Rows from block 5 of the encoder of a small model that predicts concentration at each pixel, named by matrix and row number. Rows with one number within an expert belong to one neuron, the router's apart. Each number is 128 + 24 x the weight over its row's rms, rounded and kept within 0 to 255. All counts start at 0. After the name is the row's rms in percent of the matrix's.
After each expert's rows are labels from the 100 images, of 14976, where the router gives the expert most weight on average: "top examples" is what is common among them; "patch colour" is the nearest of a few named colours to the mean colour under the peak. Only what is clearly more common there than usual is listed. The data: reaction-diffusion patterns (Gray-Scott). In brackets: how many of the 100.
# router: router (encoder.blocks.5.mlp.router.weight, 16x96, trained with AdamW), inputs 48-95
# up: expert up (encoder.blocks.5.mlp.up, 16x96x96), inputs 48-95
# down: expert down (encoder.blocks.5.mlp.down, 16x96x96, transposed), outputs 48-95

# expert 14
router.14 099 [116 118 165 134  66 126 142 134  81 136 113 119 130 156  72 133 121 174  77 127  94  93 143 129 176 104 119 150 124 101 116 106 137  96 164 135 111 142 145 125 129 145 158 136 138 121 121 112]
up.0 140 [127 120 108 107 121 123  71 152 141 154  99 110 119  90 137 119 152 144  63 112  99  71 118 103 144 116 143 135 144 151 122 147 114 167 105 161 161 122 136  96 110 155 117 163 134 132 164 123]
down.0 113 [112 138 134 142  94 165 120 137 129 161 169 139 169 119 141 145 135 176  99 167 120 111 139 139 119 133 113 160 135 106 130 102 159  73 121 137 112 136 134 118 129  94 150 142  83 103  91 103]
up.1 107 [120 164 115 114 127 110 127 151 135 116  89 176 122 101 119 121 143  94  91 147 104 136 151  88 150 107 104 139 138 139 153 154 151 158 152  98 136 117 126 133 166 114 160  85 164 138 166 183]
down.1 112 [157 135 145 136  97 131 129  88 136 149 151 164 129 125 164 128 124 139  80 107 129 100 122 134 102 162 114 117 147  98 119 134 139 138 153 129 143 139 110  86 111 148 142  67 166 163 104  84]
up.2 097 [121 137 115 159 121 130 129 107 146 122 111  85 142  89 117 156 156  91 139 132 124 152 143 123  94 155 154 127 134 108 151 151 100 124 145 153 130 212 141 140  97 146 159 106 144 106 124 152]
down.2 099 [116 117 130 144 114 112  93 103 117 151 124 117  96 187 161 182 116 138 124  93 114 106 144 119 116 157 136 195 149  85 152  96  97 107 130 146 130 151 143 143 140 101 121 144 130 129 126 141]
up.3 076 [131 150 174 126 135 154 117 113 137 139  97  89  89 123 163 153 122 126 143 101 151  92 142 102 127 106 113 118 122 148 105 138 107 163  98 160 133 174  84 118 110 137 139 131 149  95 168 126]
down.3 107 [124 148 136 150 127 115  94 116 101 169 162 118  99 152 133 124 146 148 107 190 142 120 118 124 117 167 149 125 174  98 149 101 131 166 154 115 158 103 120 131  91 144 118  87 144 151 159 145]
top examples: grey (59); stretched (52)
patch colour: pink (40)

# expert 3
router.3 099 [ 93 130 138 132 144 107 145 104 130  90 163  97 137 184 151 166 166 118 149 130  98 111 117 136 103  98  96 118  77 120 109 118 110 119 115  83 100 127 145 129  78 104 154 115 156 129 100 132]
up.0 121 [130 119  94 136 146 147 140 118 130  93 138 121 115 130 144 123 126 112 117 113 143 142 103  85 140 157  96 156 120  97 108 107 133 187 155 146 129 142 108 129 112 143 142 158  46 118 147 157]
down.0 135 [112 138 118 126 107 109  92 123 145 119 123 132 122  97 128 124 127 146 103 105 113 139 136 119 139 144 196 130  96 202 128 134 116 166 129 121 112  73 125 100  87 105 113 138 115 110 145 130]
up.1 088 [109 105 167 154 146 169 128 117 122 106 111 147 123 152 124 143 109  96 142 121 155  56 126 114 151 110  64 117 112 145 146  78 156 156 115 112 149 148 121 114  81 115 116 153 158 152  85 115]
down.1 095 [139 168 130  96 126  98 138 165 164 149  86 151 104 136 118 142 103 124 117 101 140  75 129  95  98 140 120  92 140 142 156 179 133 139 109  95 159 114 153 111  87 142 141 100 104 140 126 165]
up.2 115 [113 124 151  99  83 129 109 157 117 121 105 124 117 116 122 131 112 106  95 102  99 120 167 117 186 144 127 131 162 111 170 135 129 107 189 130 112 152 130 147 155 162 133 121 145 130 128  80]
down.2 091 [159 136 101 104 116 176 163 131 126 109 111 133 117 120 162 174 113 113 103 142 141 124 116 146 146 142 148 136 181 105 133 118 109  73 122 114 149 138 100 154  99 112  95 100 158 147 132 173]
up.3 088 [123 119 120 118 173 117 111 155 145 137 104 165 108 116 114 135 128 103  78 117 121 170 146 134 139 141 141 102 120  87 172  90 171 133 178 124  92 198 127  89 139 141 134 126 114 122 107 132]
down.3 102 [159 120 160  81  99 109 174 126  89 131 102 154 118 109 160 144  79 135 131  52 137  96 109 122 140 116 143 155 106 121 137 113 125 123 127 160 112 116 144 104 115 122 122 149 121 117 147 131]
top examples: stretched (98); pastel (65); embossed (65)
patch colour: pink (51); grey (41)

# expert 4
router.4 118 [115 148 106  93 143 100 128 121 110 165 146 133 141 125 168  99 121 132 160 138 144 174 155 130 120 170 108 100 109 136 133 111 171 121 160 135 118  94 145 110 156 136 145 182 134 162 176 152]
up.0 126 [132 189 116 154  90 125 154 169 137 161  96 142 121 117 122 100 132 131  98  86 157 170 138 152 107 136 171  93 140 147 113 165 123 102 133 130 128 131 130  93 141 122 114 144 131 137 144 125]
down.0 124 [135 122 112 150 114 145 116  93 113 144 147 131 107 133 119 112 169  89 146 178 129 120 150  92 132 126 127  85 107  83 134 118 110 106  91  98 139 164  54  90 166 142 121 119 118 121 156 146]
up.1 094 [139 179 149 163 144 150 107 193 150 111 168 160  82 144 132 111 182 114 109 130 150 160 128 118 149 122 123 115 135 139  96 154 135 142 114 128 111 139 125 132 147  97 152 143 166 143 144 155]
down.1 098 [125 139 128 103  82 122 101 112 170 134 154 118  82 103 111  91 135 131 127 166 114 109 119  76 133 144  81 110 140 127  70 108 106 141 103  80 151 168 127 117 117 161 133 110 110 154 130  97]
up.2 089 [136 185 120 102 155 112 133 109 131 123  76 102 168 132 120 147 158 131 118 146 132 126 193  85 108 166 144 146 138 137 119 123 121 104 153 144 126 132 122  92 149 149 138 127 154  47 113 100]
down.2 103 [127 127 104 141  87 127 108 104 137 137 133 161 144 146 122 136 129 143 104  83 131 129 123 148 131 112 179 151 118 110 122 148 135 180 137 160  99 122 125 159 107 108 178 112 189 124  77 101]
up.3 113 [137 101 129 124 108 129 134 110  96 109  93 121 123 107 129 122 121 167 163 119 129  93 108 137 169  95  83 171 156  93  78 150 136  95 108 144 160 134 127 134 123 155 140 133 128 117 101  96]
down.3 093 [118 118  98 141 143  95 153 132 119 127 125 151 151 131 145 119 128 125 117 116 156 147 113 151 155 143 118 118 101 161 123 160 105 139 136 123 171  54 119  96  93 126 118 144 157 146 115 130]
top examples: dark (91); embossed (74); stretched (71)
patch colour: black (90)

# expert 0
router.0 119 [140 135 111 129 153  73 149 143 117 175 141 131 118  98 155  82 124 184 108 109 126 128 111 119 132 112 135 146 147 159 154 131 137 157 115 142 129  85 125  96 118 138 122 182 117 147 197 179]
up.0 089 [114 106 132  88 136 130 101  76 149 116 148  89  60 145 147 167 162 122 211 113 120  88 161 146 107 127 110 137 138 120 155 139 132 116 130  94 113 143 135 120  96  85 133 135 146 127 144 172]
down.0 093 [156 114 111 117 154 130 100 136 127  98 128 108 102 146 145  94 142 131  76 127 124  87 115 127 118 173 101 114 105 124 116  80  98  86  99 115  68 105  96 109 136 111  95 126 107 108 117  58]
up.1 107 [194 118 171 148 124 134 148 105 124 143 136 147 119 104 102 136 137 129 107 132 121 132 124 140 146 140 146 133 143 113 132  86 139 160 140 191 131 156  89 132 134 139 176 113 122 123 156 138]
down.1 106 [119 126 142 129 107 130 138  91 132 135 138 117 165 131 116  90 195 101  82 129 144 142 182 137 110 180 129 108 143 123 144 132  89 111 113 144 160 107 147  77 117 135 160 145  96 127  90  91]
up.2 118 [ 96  99 155 110 116 112 121 115 136  84 113 141 114 149 108 143 135 125 129 100 130  91  80 154  85 116 128 126  98 112 160 126 142 153 139  71 125 149 130 158 175 115 150 118 158 116 115 144]
down.2 081 [131 154 131 147 175 161 133 102 123 160  82 120 168 146 122  88 124 128  71 133 154 114 165 157 110 164 130 136 159 103 128  79  99 116 157 111 135 146 159 118 116 101 144 147 101 122 133  85]
up.3 091 [179 126 143 146 101 112 121 133 110 143  71  88 132 111 141 131  86 154 151 171 163 136 111 120  90 148 207 113 128 127 118 112 133 135 137 145 124 107 127  78 152 151 123 129 102 108 143 121]
down.3 092 [131 165 119 153 116 171 140 118 104 140 109 140 180 138 111 159 142 145  98 151 143 137 161 126  96 162 122  97 159 121 107 170 124  96 110 117 153  94 117 119 135 128 141 141 125 139 136  90]
top examples: embossed (98); dark (75); stretched (67); feed 0.058 kill 0.065 (29)
patch colour: black (94)

# expert 7
router.7 114 [127 110  82 101 131 134 132 151 142 174  99 140 112 102 156  96 102 136 109 139 130 143 129 115 134 137 150  98 148 119  70 134 138 116 108 116 126  92 129  96 134 141 152 162 132 135 173 144]
up.0 100 [158 155 157 180 136 123 112 149 137 110 117 143 101 117  90 127 130 142 106 136 119 104 108 141 171 138  95 169 112 130 161 108 127  96 132 132 113 137 128 154 184 137 130 133 148 156 100 106]
down.0 085 [112 112 145 112 172 161 108 124 132 182 142 146 111 127 105 131  78 125 109 133 125 110 124 145 111  94 133 185 120 120 131 111 118 158 125  86 136 117 155 153 126 125 142 128 100 141 113 154]
up.1 154 [101  95 117 138 114 115 133  86 109 168 119 153  70 138 149 135 127 136 140 126 143 125 128 152 147 166  94  62 135 160 157 167 151 144 144 159 156 135 122 105 100 116  88 130 143 118 146 116]
down.1 112 [159 105  97 114  90 116 141 125 131 126  99  80 128 156 116 123 165  75 106 157 126 103 129 131 106 154 104  51 133 139  93 121 133  66 114 101 134 110 130 114  97 141 121 122 124 121  92  98]
up.2 083 [148 124 125  91 101 111 101 128 103 122 113 104 184 118 124 119 118 126 136 129 120 145 151 103 131 119 135 153 128  56 136 127 149 129 110 134 141 130 125 128 106 151 138 136  49  89 126 110]
down.2 105 [139 122 147 145 152 116 126 118 140 125 134 144 148 126 157 107 148 172 136 116 139 161 134 119 154 148 223 158 177 142 123 152 118 137 137 145  88 145 117  91 120 129 140 165 144 138 127 150]
up.3 098 [140 106 133 148 153 108 149 119 140 114 159 106  71 158 121 142 154 101  97 119 106 105 148 114 114 132 114 158 186 142  95  83 134 142 132 119 137 140 122 133 120 161 146 104 116 107 150 181]
down.3 103 [126 132 127 151 122 129  99 130 110 115 143 137 129  92 173 132 114 150 115 131 132 134 127 127 145 208  97 132  94 128 103 119 131  84 160 104 168 133 130 126 127 114 126 124 134 112 115  62]
top examples: dark (89)
patch colour: black (93)

# expert 15
router.15 081 [109 157 133  83 135 126 169 140 137  99 133 141 143 132 125 151 137  97 115  97 120 164 160 114 124 127 170 110 130 163 126 116 133  85 137  84 122  88 176 115 156 146  99 111 127 121 104 132]
up.0 118 [136 110 136 155 120 155 142 150 136 120 153 110 110 159  76 121 146 134 112 120 113 142 129 133 168 136 141 117 140 148 126 142 161 168 104 129 116 158 110 144 129 118 117  95 122 141 149 135]
down.0 112 [132 142 155  95 138 105 152 116 159 140 130 134  96 106 128 132  88 158  93 114 130 104 108 108  76 175 126 159 142 139 143  96 142 125 119 123 125 137 138 100 157 153 125 153 144 138 105 102]
up.1 077 [128 119 151 138 117 122  71 109 134 156 101 164 190  96 137 130 144 135 130 139 151 170 127 121 133 153 142 116 118 131 150 142 152 136 148 135 142 141 109  91 115 144 121 157 152 127 130 130]
down.1 097 [ 84 115 132 108  70 127 157 125 128 161 102 122 137 143 106 116 115 133 136 133 112 171 144 110 104  82 118 174 116 118 141 175 132 150 106 138 135 117 123 151 172 144 128 146 121  90 147 107]
up.2 121 [ 89 154 162 114  88 131 100  96 113 137 122 116  76 177 150 158 131 116 116 136 106 102 172 150 121 170 159  84 119 124 121 116 131 138 134 145 127 144 115 131 115 151 103 118 145 108 127 110]
down.2 107 [ 93 127 141 131 125  93 130 143 185 134 126 120 103 150 148 118 118 119  82 148 130  86 135 107 125 177  92 116 163 109 123 134  98 116 153 118 156 151 120  97 123 160 123 123 129 104 110 134]
up.3 108 [133 160 117 134 114 151 150 110 142 146 147 122  84 117 156 122 149 107  93 139 145  92 136  99 129 146 172 115 130 173  57 130 126 130 127 112 122 106 134 114 146  95 182 197 173 108 123 162]
down.3 116 [150 101 133 132 158 110  99 109 150  98 120 116 109 119 157  91 115 117  95 124 123 114 154  80 167 161  53 124 133  90 131 115 108 157 140 138 126 153  89 106 126 131  99  87 115 188 126  98]
top examples: cool (35)
patch colour: grey (38); cyan (31)

# expert 8
router.8 104 [157 116 145 141 165 145 145 134 162 134 150 134 129 151 163 123  91 121 130 153 171 131 127 129 118 135 165 129 147 165 122 105 101  86 125 135 146 105 101 122 143 101 105 113  95 109  99 117]
up.0 091 [129 106 142 148 122 143 139 100 109 163 107 118  83 170 143 146  97 150 140 161 149 131 107 139 115 174 169 105 134 107 111 133 127 128 147 175 120 141 102 134 130 161 130  81 114  98 122 137]
down.0 104 [133 159 139 137 118 119 144 119 124 122 131 139  84 167 132  96 159 152  73 126 162 114 116 124 101 157 101 153 127 166 114 140 171 131 134  93  82 106 101  82 119 132 101 106 140 102 134 134]
up.1 078 [152  98 158  71 145 151 126 142 107 144 101  97 170 125 175 137 111 151 150 115 165 146 122 137 129 159 143 126  83 149 121 108 127 162 137 153 157 151  92 135  89 137 109 124 136 113 143 145]
down.1 098 [137 160 114 122 143  72 167 156 146 127  94 127 119 103 135 112 120 150 109  96 134 109 124 113 109 116 119 112 119 149 140 104 153 129 134 129  97  74  88  88 153 113 149 116 140 104 139 158]
up.2 086 [134 142  63 130 132 115 148 126 101 119 137 170 142  71 107 113 127 156 104 102 133 174  88 119 109 114 121 134 139 132 105 131 181 102 112 127 144  97 146  98 108 149 127 136 130 101 113 146]
down.2 088 [153 135 162 116 147 145 107 127 154 110 140  91 141 134 114 191 144 125 101 133 124 127 191 140 175 128 143 158 137 148 146 113 123 115 134 121 151 186 141 120 101 122  92 105 109 108 164 155]
up.3 129 [109 152 123 107 118 109  99 126 127 134 118 124 110  98 143 139 150 134 118 112 107 126 141 101 118 116  85 122 136  80 115 147 151 187 146 145 117 185 134 134 127 154 113 144 123 131 168 126]
down.3 097 [156 110 149 146 134 125 122 152 125  89 147 140 112 114 109 152 105 128 184 146 127 118 134 116 153  96 131 132  85 125 137 114 123 103 124 139 153 185 103 172 121 139 109 127  88 174 157 143]
top examples: pastel (39); feed 0.026 kill 0.055 (29)
patch colour: grey (54)

# expert 5
router.5 093 [139 154  99 107 154  83 146 132 135 135 154 127 121 114 197 132 155 140 139 117 116 135  85 112 110 131 147 147 149 149 111 140 116  69 119  97 152  95 168 114 115 140 140 157 109 110 100 121]
up.0 106 [116  92 135 100 125 106 122 105 122 129 109 101 118 140 124 120 125 151 152  98 118 134 128 164 103 120 100  88 120 131 111 167 113 134 143 113 146 148 165 114 107 159  80 112 128  66 125 144]
down.0 102 [141 124 106 164 152 136 163 120 108 103 121 162  68 107 121 140 107 134 153 155  88 138 154  83 132 146 137 115 123 145 122 126  92 132 155 122 106 112 139 151 132 102  78 155 162  63 107 145]
up.1 110 [ 86 120 168 125 153 100 127 113 119 124 128 137 134 121 142 149 125 192 117  95 102 135 121 115 192 128 126 127 104 128 111 164 148 114 117 119 131  92 133 107 105 124 143 137 152 168 150 125]
down.1 092 [ 90 141 107 119  79 167 116 142 137 132 119 123 154 134 112 125 142 126 141 167 136 132 124 133  97 107 114  86 116 142 123 125 128 124 130 112 146 159 134 129 102 181 152 117 132 104  53 102]
up.2 105 [ 81 185 131 150 143 110 125 120 146 135 146 126 104 128 174 128 132 119 159 133 140  98 166 127 107 127 157  81 146 110 128  97 102 134 156 132 120 136 138 142 119 162  96 137 175 116 135 166]
down.2 114 [131 108  95 144  75 100 143 122 105 124 145 153  76 162  95 139 129 141 119 149 106  93 126 108 139 125  78 107 139 134 122 114 108 178  90 124 107 156 103 123 122  93 122 148 133 185 107 100]
up.3 099 [113 106 135 144 169  97 147 130 155 126 131 141 102 128 163 130 155  62 116 144 162  99 107 129 140  99 147 166 144 118 121 116  91 122 116 159 153 100  99 121 105 147 154 125  89 123 116 128]
down.3 106 [111 117  92 129  74 131  94 126 141  96 127 107  92 109 135 109 127 135 147 136 127 142 117 104  97 115 169 155  94 186  80 100 126 150 136 129 102 143 108 114 112 129 126 159 157 131 121 113]
top examples: vivid (39)
patch colour: brown (78)

# expert 11
router.11 085 [152 126 155 151 122 160 134 143 154  96 115 136 116 156 130 131 125  82 118 151 124  97 144 122 149 132  97 143 128 126 133  88 126 114 138 102 117 170 131 151 131 123 142  84  96 127  68  87]
up.0 064 [133 126 122 107 147 170  97  87 115  99 122 145 118 141 142 145 155 124 123 105 130 144 146 106 133  98 110 121 130 115 120 165 157 158 102  56 125 101 196 123 149  95 116 112 106  87 118 118]
down.0 087 [126 153 102 117  70 167 131 106 142 113 138 103 158 141 135 157 158 176 113 144 122 126 154 121 125 118 159 163 141 173 121 138 120 135 121 152 140 122 133 130 133 135 125 131 122 128 112 103]
up.1 110 [115 109 116 145 146 180 146 122 105 151  96 159 140 143 116 150 118 135 123 102 119 116 138 103 115  80 135 133 126 122 114 114 170 137  95 119 124 121 127 132 161 114 102 118 169 111 142 138]
down.1 105 [149 110 141 162 129 112 127 102 156  96 132 101 138 161 129 172 127 121  81 125 164 162 152 115 151 153  90 139 178 140 113 110 167 137 129 134 168  74 125 118 111 127 106 100 112 109 135 119]
up.2 081 [162 151 141 121 139 109 159 103  98 163  99 102  93 123 126  94 110 151 114 129 158 135 136  96 141  98 192 137 130 130 126 153 120 143 132 168 170 112  58 116 143 146 112 149 142 125 122 139]
down.2 107 [119 138 125 128  98 137  95  90 136 120 143  96  98 127  98 155 126 121 148 135 169 105 160 114 158 145 121 142 126 142  74 139 117 110 156 142 119 171 137 101 101 142  96 129 156 104 117 112]
up.3 129 [124 156 109 126 120 128 118 144  98 149 161 146 128 128 141 137 142 134 159 154 131 172 177 176  69 152 157 120 169 126 138 106 129 133 137 108 109 113 132 119 124 140 110 158 134 121 123 111]
down.3 095 [ 68 136 167 129 159 123 112 156 179 158 124 135 131 109 174 163  93 151 121 122 128  87 113 116 131  98 125 111 112 120 132 160 120  90 132  85 124 141  93 112 157 104 135 147 112 105 139 146]
top examples: pastel (64)
patch colour: white (42); pink (38)

# expert 1
router.1 091 [114 129 115 126 128 128 136 107 129 144 105 147 132 157 172 119 113 178 135 137 122 142 114 145 109 122  88 126 100 142 117 106 115  82 115 140 168 121 131 101  81 114 146 171 158 130 143 148]
up.0 119 [111 137 126 128  63 141 129 150 134 131 133 114 101 117 118 129 108 122 129 121 138 128 107 142 109  76 147 126 120 193 121  97 124 104  90 116 123 149 111 156  90 120 135 142 148 124 100 116]
down.0 109 [123 150 161 123 145 116 162 136 125 115  89 147 148 125  97 122 140 110 118 133 116  92 130 144 124 156  93 140 115  46 149 153 165 153 154  87 156 126 143 125 158 100 156 120 140 101 150 126]
up.1 091 [106 169 122 109  98 116 144 148  64 136  97 126 140 126 122 108 121 155 141 114 128 131 127 178 144 160  98 176 186  85 164 102 136  86 166 154 119  89 122 116 116 138 172 168 127 113 125 111]
down.1 087 [122 125 109 102 109 124 144 141 123 115 108 119 180  81 106 144 131 110 144 127 131 133 135 144 124 156 173 174 129 110 113 123 112 138 168 134 137  79 137 121 126 117 195 119 148 132 145 133]
up.2 084 [114  80 120 144 116 146 143  75 214 157 117  96 116 136 109 139  97 114 107 157  95 161  89 170 155 100 120 110 136 122 109  99 100 134 123 151 100 148 127 151 100  95 117 139 172 161 148 143]
down.2 119 [101 130 128 112 130  99 132 119 101 103 112 102  72 167  78 137 148 130 110  81 106 148 117  79 133 172  80  92 140 127 114  98 124  75 138 105 122 126 139 129 134 147 144 101 128 157 144 133]
up.3 070 [ 84 135 118 139 113 117 120 120 125 181 120 104 130 141 136 103 126 130 156 130 132 103 212 125 110 133 124  84 105 176 115 136 101 123 105 125 148 151 148 131  96 117 135 147 151  78 115 117]
down.3 079 [167 149 117 133 167 130 125 126 114 134 124 154 101 160 133 164 126 117 124 131 132 116 170 134 124 131 119 100 144  88 127  97 130 130 113  55 150 149 153 151 146 113  96 123 115 170 130 115]
top examples: dark (88)
patch colour: black (86)

# expert 10
router.10 098 [171 122  91 101 143 126 130 117 134 133 114 167 116  71 133 104 124 123 111 111 147 106  82  99 131 124 161 143 173 179 113 123 144 135 131 115 183  79 139 105 163 155 114 152  89 111 131 150]
up.0 107 [125 103  95 109  93 135 152 131 139 142 113 151 107 133 156 147 137 160 143 159  93 155  94 139 111  90 133 124  98 130  92 111 121 129 110 105 148 126 135  95  91 128 139 114  97 155 157 155]
down.0 098 [111 129  82  91 138 108  97 123 121 127 130  88 120  97 134  98 113 175 124 125 110 156 113 117 103 170 154 136 129 173  92 124 154 126 144 141  93 101 116 110  81 108 125 100 141  78 120  65]
up.1 079 [135  92 105 136  78 111 145  67 142 153 145 149 116 145 114 120  95 133 106 124 100  91 112 152 153  97 153 161 139 155 132 134 130 143  90 136 130 151 159 164 154 127  94 138 152 125 108 112]
down.1 090 [144 134 121 124 131 165 136 131 110 144 118 106 119 121 180 133 101 115  92 110 140 146 128 160 109 113 101  97 155  78 122 144 101 148 106  83 127 138 160 149 118 107 100 114 152 105  99 113]
up.2 089 [104 162 140  93 124 116 117  72 160 109 117 134  77 117 155 144 168 110 128 123 127 161 141 121  99 106 130 123 137 101 158 120 104 128 144 154 128 138  87 114 134 118 106 138 131 130 179  92]
down.2 088 [117  80 124 124 111 130 112 126 124 127 116  86 108  86 111 112  98 154 135 169  94 102 132 116 123  96 124 121 114 116 165 138 105 150 114 130 125 131 115 138 144 138 100  96 137 127  90 123]
up.3 093 [149 108 116 142  81 107 103 151  98 120  89 164 148 108 102 150  91 141 125 139 145 170 138 110 118 153 156 140 192 137 128 126 156 157 148  93 144 138  91 145 152 140  85 111 150 131 168 117]
down.3 098 [ 93 125 157 142 114 118 167 105 141 135  93 100 119  89 164 127 144 140 101 103 106 168 155 115  92 145 115 143 156 118 105 124 135 124 144  98 108 111 126 117 148  88  71 132 126 127 140 103]
top examples: stretched (88); embossed (84); pastel (47); grey (36)
patch colour: grey (62)

# expert 13
router.13 092 [127 135 145 116 102 136 142 116 112  91 165  83 167 141 117 139 130 135 144  96  93 145 146 138  59 103 152 130 163 108 107 118  84  86 148 109 118 161 158 137  88 164 123 129  96 118  97 101]
up.0 093 [131 179 119 153 126 147 135  89 159 136 139 110 117 105 106 146 116 136 112 164 103 104 200 140 128  98 161 131 134 159 137 120 148 127 119 150  86 123 139 134 122  73 133 107 158 149 120 177]
down.0 106 [144 131 123 127 130 111 118 121  97 109 122 147 118 175 138 123 118 136 139 115 111 121 129 164 101 146  81  87 172 121 134 163  97 136 129 121 101 162 142 121 112 147 140  85 106 121 129 105]
up.1 095 [122 125 106  85 168 133 145 104 154 102 156 143 110 103 138 129 140 123 124 125 105 145 114 172 134 160 104  92 129 134 120  89 117 120 170  72 110  89 182 138 130 160 109 101  96 125 140 115]
down.1 116 [114 191 121 117 129 133  99 121  82 116 181 160  99 127  87 143 102 137 127  98 122 132 125 117 145 152 180 121 133 153 118 129 136 141 177 124 113 114 107  95 142 104 142 113 129 109 147 145]
up.2 104 [124  78 115 120  78 116 139 115 101 131 153 104 157 116  98 125  96 140 133 109 145 115 109 135 114 116 159 151 124  99 156 126 136 147 172 144 124 245 114 138 110 148 103 150 133 132 130 154]
down.2 108 [164 168  95 141 154 113 113 118 117 131  79 149 127 133 133  93 113 121 127  87 140 144 107 147 126 109 121 120 130  76 145 129 129 157 123 102 111 108 106 125 133 140  75 157  93 123 160 196]
up.3 136 [178 134 139 148 106 132 126 156 162 111 124 128 106 125 132 110  80  97 133 128 171  97 111 126 120 159 137 134 140 149 142 117 102 144 135 115 116 106 108 170  92 127 110 109 111 138 124  83]
down.3 097 [ 56 138 112  96 167  94 132 204 131 128 143 164 170 134 133  96  98 116  90 110 113 116 149 121 139 104 161 180 146 134 174 120 148 103 111 115 121  92 112 154 102  92 117 138 132 117 137 138]
top examples: embossed (68); pastel (63)
patch colour: pink (48)

# expert 12
router.12 109 [142 157 141 105 116 112 133 132  95 128 144 146 164 139 122 141 137 157 111 109 125 129 130 116 116 102 108 164 137 137 105 114 139  63  94 120 144  80 150 122 131  94 130 141 158  98 101 120]
up.0 081 [105 136 152 131 129 138 150 146 146 131 131 176 124 144 120 140 136 130 102 127 114 166  99 107 115 114 105 137  87 131 124 145 155 118 122 152 118 118 138 137 116 120 181  76 115 140  83 116]
down.0 096 [ 89 142 147  98 110 111 121 138 140 116 149 128 100 111 125  83 126 141 123 132 116 103 105 101 133 117 140 123  97  97 120 113 144 148 151 112 138 115 177 137 141 185 113 151  86 118 156 145]
up.1 103 [152  85 134 149 110 127 133 105 123 138 134 101 182 103 102 161 132 127 109 154 115 162 121 113 140 168 110 141 145 127 126  90 151 154 176 108 152 192 140 121 202 110 130 114 121 100  78  99]
down.1 084 [114 113 110  89 145 122 147 105 146 119 120 129 121 159  98 124 102 126  90 101 115 173 133 138  88  94 123 139 124 126 147 142 163 161 107 137 103 138 162  89 123 160 103 119 113  99 143 161]
up.2 110 [132 128  91 160 124 163 148 135 133 123 109 153 128 168 116  91 112 130 124 148 151 189 116 130 108 116 185 138 110 153 122 140 158 121  89 109 139 130 147 148 201 124 125 124 113 104 132 154]
down.2 108 [139 116 144 101 144 112 103 102 133 163 144  84 109 105  79 125 117 115 106 137 132 128 162 111 114 124  91 168 136 118  95  89 106 103 141 121 142 133 117 150 152 157 140  85  94 160 117 152]
up.3 086 [130  75 101 141 140 137 140 120 129  83 109 112 119 112 107 161 117  87 118 111 140 110 107 107 119 139  92 124 123 125  75 111 126 115 166 107  93 180 112 162 156 123 158  94  65 116 126 173]
down.3 107 [100 158 112 110 118 137  97 148 103 102 127 113  99 108 138 160 110 128 121 121 108 159 124 125 114 145 100 114 115 140 132 128 130 127 159 106 100 120 155 158 126 101 129 127 153  91 120 112]
top examples: vivid (41); feed 0.026 kill 0.055 (31); feed 0.03 kill 0.057 (26)
patch colour: green (33)

# expert 2
router.2 110 [152 107  91 102 124  98 143 132 132 162 133 107 118  96 111  93 109 124 140 148 130 136 112 101 133 112 163 116 150 120 126 132 135  71 111 139 127 102 163 140 124 130 119 178 106 147  94 132]
up.0 091 [152 140 142 106  95 105 100  98 130 180  99 158 119 115 108  91 113 150  85 155  99 134 151 132 134 116 102  79 114 149  95 141 124 105 101 184  98 144 112 122 132  65 148 168 152 183 151 127]
down.0 081 [113 130 162 105 149 129 124  76 128 108  93 113 125 144 131 127 136  76 150 111 128 119 115 109 100 131  72  88 141  60 110 102 128 130 149  98 126 110 150 148 130 162 102  97 138 143 159 102]
up.1 088 [119 132 137 133 103  97 129 119 115 124 142 149 132 147 144 165 100 174 101  67 178 130 178 146 115 144 112 120 116 126 120 155 129 127 119 134 158 135 116  99  87 129  96 167 115 137 148 145]
down.1 104 [111 149 111 146 170 125  99 119 126 110  89 117 137 118 114 156 127 129 107 161 101  99 112 125 184 104 125 134 124 154 108 166 147 112 117 130 136 157 115 166  84 133  84 150 120  82 112  84]
up.2 085 [133 102 135 148 132 113 126 124 185 132 160 135 111 121 142 132 135 101 156  91 162 127 126 129  79 110 119 167 126 140 158 104 125 145 112 121 131 134 135 191 115  89 204 111 107 144 137 129]
down.2 102 [123 124 130 177 138 132 129 117 111 148 182 143  83 122 145  80 101 106 133 152 140 141 112 127 140 153 130 161 132 160 132 127 123 162 144 130 138 107 119  97 116 118 123 108 159  98 107 112]
up.3 099 [144 142 116 143 137 162 122 106 157 100 147 171 104 141 139 141 152 126 149 121 105 126 107 131 134  90 138 125 124  94 127 167 133 120  96 117 126 107 140 109 103 147 141 160  97 135 117 135]
down.3 116 [103 102 112 111 117 148 119 154  84 113 141  98 103 132  93 101  97 136 145 113 143 121  94 140 117 158 162  83  98 197 137 116 123 118 150 153  68 165 153 128 136 170 124 109 134 140 111 145]
top examples: cool (37)
patch colour: blue (34)